Rows from block 2 of the audio encoder of a small contrastive audio-text model, named by matrix and row number. Rows with one number belong to one neuron. Each number is 128 + 24 x the weight over its row's rms, rounded and kept within 0 to 255. All counts start at 0. Numbers have three digits each. After the name is the row's rms in percent of the matrix's.
After each neuron's rows are labels from the 100 clips, of 14848, where the neuron reaches its highest value: "strongest on" is what is common among them; "band" is the frequency band that holds the peak. Only what is clearly more common there than usual is listed. The data: drum patterns on synthesised drum kits.
# fc1: MLP up (encoder.blocks.2.mlp.fc1.weight, 512x256), inputs 52-103
# fc2: MLP down (encoder.blocks.2.mlp.fc2.weight, 256x512, transposed), outputs 52-103

fc1.424 096:101099144099111138109146121170143145163110137114146088131105134144140108121129138090124174120102164177116106146155164125118162120121149099172136164115117116
fc2.424 087:151139169158119128130114107182131109138143109126144116131114150182137151084103105141115140128115127132084104155183113134112128153147120142125139112140115146
strongest on: ride cymbal; muffled (low-pass)
band: 4000 to 8000 Hz

fc1.6 097:121108161167124172147139151132120107089089154150152128122143125087126116142123167152184107130134180134137165150144142113110156086151132088124132150127183110
fc2.6 089:102116149119126068141114120144125156139155174134102136075097137153115114093119120111096136123124136132166109146132130130133173168131113117175132175145124147
strongest on: pink noise
band: 250 to 500 Hz

fc1.112 088:110126119110112172189139094116152104095127140093115150147133085164156168133114147092113166126126125159143121111149127174092139113080086141105100101128153131
fc2.112 098:123109108111131083141123172141095120118154182147151154117088089133122091176121122119119091100122086128079103136098117148159158151151076114130112096108137133
strongest on: mains hum
band: 250 to 500 Hz

fc1.503 089:132131110093105126164141139164089172094119146114140116143147083128127117141163191114137140151141170120096107127116136167144147132092107110162126120161135147
fc2.503 117:131132102164099114126113143120117122140141124143187131141099103163147094135097096116115125119133089115096140150095110106135167143154123153128099099142135155
strongest on: white noise; thin (high-pass)
band: 4000 to 8000 Hz

fc1.154 087:142112138128149146156066148104124134129167122160087114127095089097144129150114131137141147141076177172156118099130122134137154154051128085138120113116155131
fc2.154 094:131143110141093135112131100141164142094093165135112146125104127005123131135156116137144117128150084125128122117134116125102127112120111151124164117128138133
strongest on: crash cymbal; text has "noise"; ride cymbal
band: 4000 to 8000 Hz

fc1.166 117:090116149132120133162137106142127119132108127131158148119143153131137152155136162083102109186146142124145154142101098150086147143122114121076141153154172138
fc2.166 100:134101170170131129090139144152084103121137144136126174157112110135214098131119093127156122130222129098122078140138141135129155136107132174115160075111150125
strongest on: cowbell
band: 250 to 500 Hz

fc1.125 102:125146139173098159144147103082113151167120122150162148114136100153129150165124110138122135141107131154117101122132139150121139148164109122166116105146133174
fc2.125 096:149107062106115135130135107133126116116165106152129127155116116103125114106135159122082106151099131116106116148099162043126150156124134129111142148147093134
strongest on: reverberation; white noise; pink noise
band: 250 to 500 Hz

fc1.399 102:096091143129109096144138093137152150135118089097162149114152125089125119149129139117089086126112115133133118129137105153154092118080132117129112194149121144
fc2.399 099:138191083136149122135148139131118108151122157118142128108136125153096124141118112173150140150098159116146122140099135081119103138145146100100122099117120092
strongest on: clap; quiet level; mains hum
band: 250 to 500 Hz

fc1.106 112:142167120101107173139082102138115129152147131105174134103097120124131111110126161105184146088083162143147133119134138140147106109157129117130131110125126128
fc2.106 103:124140124119139056094095073121122104152130107151082143131107084127124095152113130143120125141122131112132123125139106073100098163111109141146095179098087129
strongest on: white noise; waltz
band: 250 to 500 Hz

fc1.130 096:124132165145099180112196132109169147158113144124123135115148096127112176114143160139122120125114131112116145130106146114120115107145144134093131142111116101
fc2.130 109:125132143162152090117132140134090123158115150150159133155129071119122117133164121129148144143100130126101109148099140128104144134093148109142161158160156159
strongest on: pink noise
band: 250 to 500 Hz

fc1.17 098:135121167112111140167141116154116137164133165148114131164154130139135155147155163089108171143122157141083152185086145106117134147097119144117155116114142098
fc2.17 107:134105155125168128148132131144118114133173152134135089129126121151101081110134129095151115112102147128148092110152147161134140147112138140142122101120167138
strongest on: pink noise; mains hum; rumble
band: 250 to 500 Hz

fc1.416 116:115107169091131161135138119072174117154099126160089128095152107091108144145141155154109115129152138108136140138134129142139121128132098152115125115186150155
fc2.416 106:135125121111166141088133142144120083086141152129097150169153161156112155147119102147113116138087113130151108168062133117106134138112143084139124112143118143
strongest on: thin (high-pass); march
band: 1000 to 2000 Hz

fc1.403 090:157163146101139125145123113113161131136113154155113113144137090119148132159121107116140152148106160180142092152156114147131133116123110090121111115156125121
fc2.403 102:135136155142145090123117158125098096140121107136130107135083080094098123154188169103151124119111103138194139101127145146118123068085121106137148146112151183
strongest on: pink noise; clipping; text has "clipped"
band: 250 to 500 Hz

fc1.419 112:172145131090147142106121191152087155107124122133130107141129152120126114094111099111120121168093130125151132101075188146152138152135125182136155115149087128
fc2.419 099:111127102140110115164123084106143121115096159163163117163100136123140100155144124131117141141127138081129109114134085110148113114105109139088098106129148107
strongest on: quiet level; bossa nova
band: 250 to 500 Hz

fc1.405 093:152144121102124165154127131123102122137143147127183148113136180116143125102098129141200148086111159152167155133151142158168112087132110103115154081126143109
fc2.405 084:095166138144148088135119072139108115138144085159136134107107111126103090120110145115110127130131153139136127115118121086090129149105148136142097142150091119
strongest on: pink noise; muffled (low-pass); rumble
band: 250 to 500 Hz

fc1.233 102:116137125115117145131138113133110137137159111076115132135197113139156116139127152116147167139172188120125153117088180115148112107206087142115111129093151118
fc2.233 086:142163116118156155119103133147117115114133100165120136158111108089130142111148151120119123182158116114130120103138131162124109107109124113141146130100106119
strongest on: thin (high-pass); clap; text has "noise"
band: 250 to 500 Hz

fc1.121 097:126174110173124079167113122118128142180103142093158107111148117161132154133145118133114110137105154113128091133125136146137127123101137130199145101145131180
fc2.121 094:111153116144114122129117152149117138087120113125113148119089125100114128137080170109137108118117109156141187113136118110139146119113097112111121147129127121
strongest on: thin (high-pass); march; pink noise
band: 250 to 500 Hz

fc1.385 091:157127163186133186096152143127167116101117118148118150168139130135132164124125097169124142134151094106144108086116116120086127124131158121123141126096134146
fc2.385 101:142152123157132110095133112122113160194136146133100155154140080129099130130129139151136110130143153119114147193145126120127158098121114150124119159153131146
strongest on: mains hum
band: 250 to 500 Hz

fc1.87 094:135185119065118153126120115111163112102122157151091142128083089093096131098163112124134119096123153159166109128125121115159144116137138097128140135139163122
fc2.87 107:089134141134110128177134132156160116130096135100110198143117141045109157136144124115131110127108139119107137078129122113107111128132106131150135133105128182
strongest on: crash cymbal; pink noise; white noise
band: 4000 to 8000 Hz

fc1.207 096:094143093115137180163147105138144105070110124119156088162092131124100120061125132105164122138130139126123137140141170124102149105117156126152114109152146132
fc2.207 085:106157113134114130135098127095125151129156123172122162119153160189148113116136137137157149128140137201150140127152131159129161135200124176127096132142130099
strongest on: reverberation; text has "room"; text has "reverberant"; rimshot
band: 250 to 500 Hz

fc1.493 093:136155133126112168140143156119161088156118128152048114138121077091132144095142121158165166168118136170115102094135113145125141172125146105121134115130091163
fc2.493 095:116145111173116106115126120125133132090085146117109164136076135048157137132147139103115101110142076109123137113125126118124120098087116133133129107099154149
strongest on: open hi-hat; half-time
band: 4000 to 8000 Hz

fc1.500 090:137150133173113162157166106124123158153157121122110087135125123146149128155106118123122166124140165192117136103152111117187129142168137145103135152112131130
fc2.500 098:124141140127103140151133129123161138144117149140154146120122108094113100101113122151142132134127105145107077142132143155119112099098116160094123110106091165
strongest on: crash cymbal; text has "noise"
band: 4000 to 8000 Hz

fc1.162 107:139122149121113149101097167154159126110149124152127135114135146103172157115121116114143155132141130153107142147139118095132156108095099130122123136129148129
fc2.162 103:092111095120110111161093139157103139092134119166104078126157105168084096105168138101088116117111126121146103126122139145070126166144173124163140091119137129
strongest on: ride cymbal; white noise
band: 2000 to 4000 Hz

fc1.468 095:125135073104146164124151153102153104138120139104157126156173120148132136141151164122114109151113151146171108136151138110090140137133117113111083071154144110
fc2.468 093:134123123143121112155129165116147121134116169149141127150117061118148117127137124138155118121121154097099084139129107147153130143078163177125149102135130132
strongest on: reverberation; high tom
band: 250 to 500 Hz

fc1.180 102:131125109151098161184167126085166095084141129139132150112113128130144134118142129206098150133155151128129133104133155123143146147143101115130141135134160169
fc2.180 093:144140135089138126110159123180104131146137163136139124119118135175103127119133171118129114146150113129150126131151131168134132179094134129123115099139124174
strongest on: cowbell; bossa nova
band: 250 to 500 Hz

fc1.2 107:142112105089129129147108122147159112145115095092164090161135111135131143113107115150109104154132110129169123130120132162113106107127143149133131149123110133
fc2.2 097:157102106114099155154122113130166171135152180127150153122155144115129116107132123150120135109121127106120122127126126095086108140105138154127165111121140118
strongest on: quiet level; reverberation; text has "room"; text has "reverberant"
band: 250 to 500 Hz

fc1.212 107:137131075115143154152169073115164117136122115148150128155134102092114125085142122133169151114153145117139121107143152115113152128149181166101113150129171117
fc2.212 104:119107113147130148198166124072098092116156126117150135149100135208113138137057123113128132147134124139112148124085135143175131137116120138148098102134104136
strongest on: clap
band: 2000 to 4000 Hz

fc1.95 106:121127123113125121116136151121082100125101103134142094139143099113162152113161132134139083100149126140153147140098132081105160086117181090104130169113090100
fc2.95 122:135127144105177075110117100113138115160131255127127116153126098113115128134114122155139093110105108116122129125111137110087125133140110130115140141140116145
strongest on: high tom; muffled (low-pass)
band: 250 to 500 Hz

fc1.423 107:135115153106080126133158144108154079084110131197146148107131122169110124121134116104149147159137120107153156105124133151110122135114111076101149120105201146
fc2.423 096:091132112147135121094148123156081135139142086184121121149115140167137105124158130123100111124155123148128115142081144141130137190123119117137115176131128182
strongest on: cowbell
band: 1000 to 2000 Hz

fc1.147 085:119160149159141160124166150159131140180093085144143150156117121095159158156199183105136135132143165149125125132119153161094134159099146112135166130132163168
fc2.147 111:127137109128088103113101137113122138142085149119141113163131138132145114103049120138113130144146112165117153142143121117121167139136127186112100145134109142
strongest on: open hi-hat; white noise; thin (high-pass)
band: 1000 to 2000 Hz

fc1.186 113:112126107133115131147159173138137087103109121089163121114149146137128137151097089174116099144107086103158179102154135122102142139095130131117165114116101152
fc2.186 106:141124083160096139153135172137104165135157130114166135163143138114137116101145104128123151145094157111097122142137069095126073141125170116114103121132180147
strongest on: snare; quiet level; march; text has "noise"
band: 250 to 500 Hz

fc1.384 089:127137139084115166156176132161148145093121118138136142159115134176173159141160153140133139140120152180141162109105188123152152154068137112162134142124154102
fc2.384 111:134164089120138104115108139134111152116133164116183160126102099137136106155083114111119113143106112114100130165112103128134172142142098149103097093130130178
strongest on: white noise; pink noise
band: 4000 to 8000 Hz

fc1.356 092:108140157139127144140133074145132147148150133157131110129151128112123136158088138146158130103154132143143086127105127164108112096154117117124117126120159112
fc2.356 100:139118096125163110107100125107128133141098144162118075129110113099164134119144150134150130132102121127108149146131105108158153156154088123176085132138107112
strongest on: pink noise; white noise; low tom
band: 250 to 500 Hz

fc1.456 108:143131125146110168212166098062168122138119126138139149123130130142136152139147128188111158154169147117149105104139113157127132200132135134090127095110140175
fc2.456 094:132150104102114110124123099127132135109146099135123141141112161122102101146158126117114104111140109150145130170141106138144092173075124160121105103157121158
strongest on: clap; bossa nova; pattern: march
band: 250 to 500 Hz

fc1.110 114:171138115189132114122121131142160116122129107102096126131117123110163123142143141123149127177181101159130128120195125091151132147121112106115160153128139141
fc2.110 116:126095110123154137129125146109115116114116148132148124142126141063210151114138153090123111124230118115139136139158142090147153138162140105106154123124124103
strongest on: rimshot; pink noise
band: 250 to 500 Hz

fc1.465 102:153118137144088139160119103129091158153114113112157183120127145113125154106154140121124150148088105122151148109109131153160141135088155173120114168129100145
fc2.465 094:179132117182142111122113131134119144127115084145143135126122159163077136139165112130129161142114148168103167125149098072141131103125143099132145130132141145
strongest on: snare; four on the floor
band: 250 to 500 Hz

fc1.175 098:142144025120121128132122138142128137110143121149135104141115123101115107074111153108155155172126107094125116147157179159122136117156147107092106133152105120
fc2.175 091:145137107165140128085120158126181135129154092201156100161157119136124118166141125105129137133128123132143091118165118102126122102130116126143126101107108141
strongest on: reverberation; text has "room"; text has "reverberant"; high tom
band: 250 to 500 Hz

fc1.72 080:119092152108136121158138142138120143108084122120159132165127149152137146129126176135138146124116155160115152163114156121117153159071132100139160153149168131
fc2.72 115:131162092141159102118084141128106159167128195127174154123131122145122119152066125132128118145120093149134139148118113120136191134120097152116099127133114161
strongest on: white noise; thin (high-pass)
band: 4000 to 8000 Hz

fc1.108 102:152106168114094145084115123153177144121082108123131106107122087145120131132139162166101119092118129128138173122140105132128128124136125126175134117132143141
fc2.108 096:140154136156165114104134099083112130145154160152098141125115179152108117119083109100122142145105135115134145110155134131107131133137144115135143118164133104
strongest on: thin (high-pass); bossa nova
band: 250 to 500 Hz

fc1.448 103:133137138106164113126124157101191113095134129143126098124161128099154108134152155154132121182155144156132154166124116127139129165142123138137134092139112084
fc2.448 098:121142133169150114143169155140106115130130097111175095135087145162139085073100113135127090110163114135101097134135083162146110135105169135137126148122132136
strongest on: cowbell; reverberation; rumble; mains hum
band: 250 to 500 Hz

fc1.211 097:146173107096135165139117109136170075106124140154121142132140132137149146098152129110151135136120114127109087153093162130148133101120132123144164116134145120
fc2.211 094:111089118157096132097126147118114145212138141127106102141130154140137113134102107114117105127118147103096199140137116121170131122150136153113141120140106125
strongest on: rimshot; march; tempo: 160 to 170 bpm
band: 250 to 500 Hz

fc1.0 106:120108112163112114136114155133116128077126108140118165115117122145140075134132159171145103107129105202139072094147150153162147135097119104123119142148124118
fc2.0 110:155115118113132146090137103132098124125106139167118174114089130054168084108132121148151117125195094153141137104094104150164139167139125157128103090123138127
strongest on: crash cymbal
band: 4000 to 8000 Hz

fc1.443 091:154126144137129169112120162177138120094124113138132072138093157124120145078119191100167106167116129144095150105137139097099145153133136168146114100142138134
fc2.443 081:104137128128140080174128106133122112154155121162162121094129143126159143125165102122133110100093137155205111131158127164152129152126118169098119132106150091
strongest on: rimshot; march
band: 2000 to 4000 Hz

fc1.222 106:137101133074101137114145120106159148140113132158078117108129105097119148183117108181176099130129154111128148122089114103114140156141167145093157122134102115
fc2.222 092:126112128133149127149113116115104096099086153122106106150114128120159122146108112141071102136124104121157086109104128175119128094129105118138105073101123134
strongest on: thin (high-pass); text has "noise"
band: 250 to 500 Hz

fc1.487 094:112134146127117123110127142116121180085144088146145127155110173145161145118171125142117093105125127123151164123111148127164142107106147123150108149143172111
fc2.487 086:123160134143137123190118150149087129070151136148135080101140120139134110110104136142075156127154133120086103105135085170107122147114133178103095060092123138
strongest on: white noise; thin (high-pass)
band: 250 to 500 Hz

fc1.66 102:149176135167096126120083100104096139160129126131129156129136128085151133148155144142125153160114147173114129115169144117109147121158128139133117151132129091
fc2.66 105:134120080120145112106115130128111110107120103119125108132142135132129119126153123112093106141058156134124153138110127046170119130138130125101094130120097152
strongest on: quiet level; clap
band: 250 to 500 Hz

fc1.184 097:106122169091109192125117072149165151118129149165114129116101154145118133118130146136128156134134133128138133118100126165146110101134138104150127130081119172
fc2.184 102:149118122112107151105151119157099089160155149146106086150124124127121140176107127127114109140105169100091141143142140107121129155149102158152126084149115115
strongest on: half-time; thin (high-pass)
band: 4000 to 8000 Hz

fc1.415 109:153135133127127174154153135137129106108112138094146174062135064096147138137128164146113124164110105090126171129113132108121191144154106124158110116135095129
fc2.415 089:098121132158141141148140109143155157128134099145149093125132135118122108142141126148137108113133107152153101130109131148125118112114144112139154103150100124
strongest on: reverberation; text has "room"; text has "reverberant"; quiet level
band: 250 to 500 Hz

fc1.107 092:147161159117147149168088163115147116133163128141115115127101124159115130106111119165138127144078175155115137124118136115104128113099125087105121150111122153
fc2.107 091:129164104154114108137110112114119133087077103106094122145127128078146121130182123101141088118123085114141139146140107126121140112103116158139127100109142106
strongest on: ride cymbal; crash cymbal
band: 2000 to 4000 Hz

fc1.461 107:132162104076139082158108117147161099154109133120145135127126138180142137140144142133100127130071131149170153142154181131167130100109094136150094081148135148
fc2.461 093:121136092163096141148091112150102143048130153097071154124123131130114129108105134146135104129144130129072151113145097112122155117105095127145143111110147105
strongest on: reverberation; text has "reverberant"; text has "room"; white noise
band: 2000 to 4000 Hz

fc1.142 102:121133122112151093142117103109134120142175135069140148161129122158148125089162160106149147151128121133146131112117167145121141155117114135110125122103084139
fc2.142 100:122076133108128135097141117130133111116133144143074171090075157115122112096139110138122144135107120083103148134166091089148080103136126107142157123155150107
strongest on: quiet level; cowbell
band: 250 to 500 Hz

fc1.80 099:089098143109099175121137117150132147120112139126100124159141138097118125128134155139136125071149133145150126093119150116118142150143109155078148160129141110
fc2.80 110:110162097128132121159109124141112101117120153152073087161171131102142128135077125134082112121068108123158109101100138151142147148128167096125135064112118139
strongest on: thin (high-pass); march; white noise
band: 250 to 500 Hz

fc1.68 105:123136156140089144123110139116151148125147131133159098098133123140113097134161127158136125127117120144096132153147165145152128150132172126154159109135096133
fc2.68 096:145117148147129168067123101100122130125110146127106145122128129138155137121081111160136066083195107136146093120108112131132126137110096121142112097131114142
strongest on: rimshot; ride cymbal
band: 2000 to 4000 Hz

fc1.239 097:097132114113141164154132124165111166141111167064139170146155108171164156130127156083132138154123138132128141131119149152069090138106096122174115086126168107
fc2.239 095:108109155137124134123161139129158108101173130139118211138068095141103126095137102107099115135113136128127115127098111121170128110113096133153126120123170178
strongest on: mains hum
band: 250 to 500 Hz

fc1.201 090:163134107072126148096107127129147106154160131127126118089156104153153135126123140117166124138118129093148161148140113148167176120149131098133112113174106082
fc2.201 095:137090135147097106122106127138091136164107127135119142145118132144138098133127108135116127125110174143091104139128116148129116093160145160106155196086126083
strongest on: half-time
band: 4000 to 8000 Hz

fc1.92 100:134135175140124110106106108114130114170112164126125148136142135117163135121139167124128144143144172129105114132168136116119151075148117093115141139142128134
fc2.92 094:140147125142142094095107139114117108147118089126126149092126168142144141145151128129120123164132120147157138116120128104189109076127154115135106151123126111
strongest on: quiet level; clap
band: 250 to 500 Hz

fc1.48 105:143102121129147146097117145114150141130123167115110062132120158099134116154097118151126166137128126169157166151128090142172116139086153141116107108121091148
fc2.48 100:153190139158132113070079170139119144182107129140119054111132108129118125094142156144111128118148106092111106117159144126065108104106098095123131140157152173
strongest on: half-time; pink noise
band: 4000 to 8000 Hz

fc1.388 099:121114112118117129108120127107112134154157141151133137115162158069123145105086140175148104138147165143150136110126148138090170114132115128132152097127140121
fc2.388 091:144108116107173154134102105151178107087121230105159082098115141126137122154127124144113153144073119148148145107135158153092109161158122119152110111135133130
strongest on: rimshot; bossa nova; pattern: march
band: 250 to 500 Hz

fc1.473 094:113097088085147156144140144123130151091126145121093141098118106105135099174149160143165117154132130152151147130117151177149164117129088155151106121142152101
fc2.473 109:138124146148169136120087112147216102146126122124105136123179107139146137179122118120105122138131116102116129110156124145147123097124116089138100125101141142
strongest on: high tom; clap
band: 250 to 500 Hz

fc1.42 103:084100108091161154145115094129143140142146104071119097131163134097153113149126159188147127149132126105149098076146143095073146150131149152125159109079106146
fc2.42 094:171171150125085152120126098139155104124165208153148164156130125147118160138135129126128136139117167132107167172165127148157103153130111131114125129117144146
strongest on: crash cymbal; muffled (low-pass)
band: 2000 to 4000 Hz

fc1.475 095:113108098112142162129102119131140154128109134102141114114115132123154132137104131126158118071131137134165121131143103107152140121185148109099125114125113117
fc2.475 089:115153105132142000126122080117136139130146104145121126123122059148131086116124152136148119153138126117104133126129106121117142146115089141146119184125084129
strongest on: quiet level; white noise; pattern: one drop
band: 250 to 500 Hz

fc1.458 105:131138168149071155170108142120159133136108137121095154154112131180128142122129104112114149129094143118103132133101114158116123097148127129107126177136114136
fc2.458 098:112134147136193119133129142151090111115122084114093142141159129150099127161147111139149155140062103136126160118119164117109126133111091148142121095135119133
strongest on: rumble; pink noise; high tom
band: 250 to 500 Hz

fc1.511 100:129137122057142168119130136190126153138134139111104082146177113146131164124120143127097114140122139129106164144109158125099147133098135149144143129140167111
fc2.511 110:116138156141126100098123151126111096138159156155172117120105066132118099147124111102146142118118142120103099124111121137135157146103116133144135119153153151
strongest on: rumble; mains hum; muffled (low-pass)
band: 250 to 500 Hz

fc1.447 107:148128129103131120134117137131140162148140124141122101153122112176134157165144148139129102138119126134127169123102129163138186105103087119147113109126130081
fc2.447 109:119159113135152105121132145132078135132134111141103051098112084080119129128121150124161129156117093103128084153135123106093152120105105131107117126136164119
strongest on: white noise
band: 250 to 500 Hz

fc1.206 102:116119129128124119129110119118167138075088120112136136145113111131153096095145141103127169155134147126144138167109121185146145098105133167114109098123171135
fc2.206 105:134115071189099137154128140133185122113122104127135139108109175134165139124082178129097147150096096146132157089141124126145107112129124107169137118088114132
strongest on: high tom; reverberation; text has "reverberant"; text has "room"
band: 250 to 500 Hz

fc1.398 110:167133161131148141152108182117130148156114129114121098133130132147126107130113161153134158064140135169139123162088141145141134148133126150108150117117112088
fc2.398 108:108138140129159119138119117119144125122154094136121102139101124118156138118163138128108112165149135146108149100135170121143132103114128116135122127115137127
strongest on: rumble; pink noise
band: 250 to 500 Hz

fc1.81 097:118132164157141147156145152148156153122120143083125130159144111132156159146160150092114137148110151116101154138143117164077133124085107154150110110113162113
fc2.81 106:117097139127133133111138149132105087126149160136142156101106090128101097121105106103124115143097112107103094118113113129145139128135128133147108119122184142
strongest on: mains hum
band: 250 to 500 Hz

fc1.510 105:143089135080122083160150149196109134161136116117121126127168115182161156170130116157136089177139134149129128124141118123160140120103119142155140150100149104
fc2.510 109:141129137163133114130153169134128106122142110125141132086097063144141099129091117122159153144172102160109135114136106149087154136145121103147128135158124138
strongest on: cowbell
band: 250 to 500 Hz

fc1.124 101:123149076136127162138123111128134078101134115071145112133130138118167129104138178118122134162108149156127102115109138078156123139132182160136129125133092134
fc2.124 092:108127144124142118093109139104137162149124158161152109102101181148104105135126074142151131083104169147099118163165136123130146170141138171133088137156128129
strongest on: reverberation; text has "room"; text has "reverberant"; rimshot
band: 250 to 500 Hz

fc1.362 090:129103132144148094177190107164135102119139120152086137123129152123130122136173209138111125132132134151140131160158124153162140127104108123159129122152130105
fc2.362 085:136177110126115127069101125167094147131122131137190134099135145181129122113101093130151169121105151109113086121138140124145149145155133164129120154113129137
strongest on: quiet level; bossa nova
band: 250 to 500 Hz

fc1.216 103:121126081113094149099131135142082136079075106163112141099122131181184072148116174145176129162109109142141105169128119135140135120108127122129168139128118124
fc2.216 123:144096112155149174082110096074135125164091213141057136159123108089098143123125139125108114105168089115107125134122126132110129134146113132138131139147110107
strongest on: ride cymbal; bossa nova
band: 4000 to 8000 Hz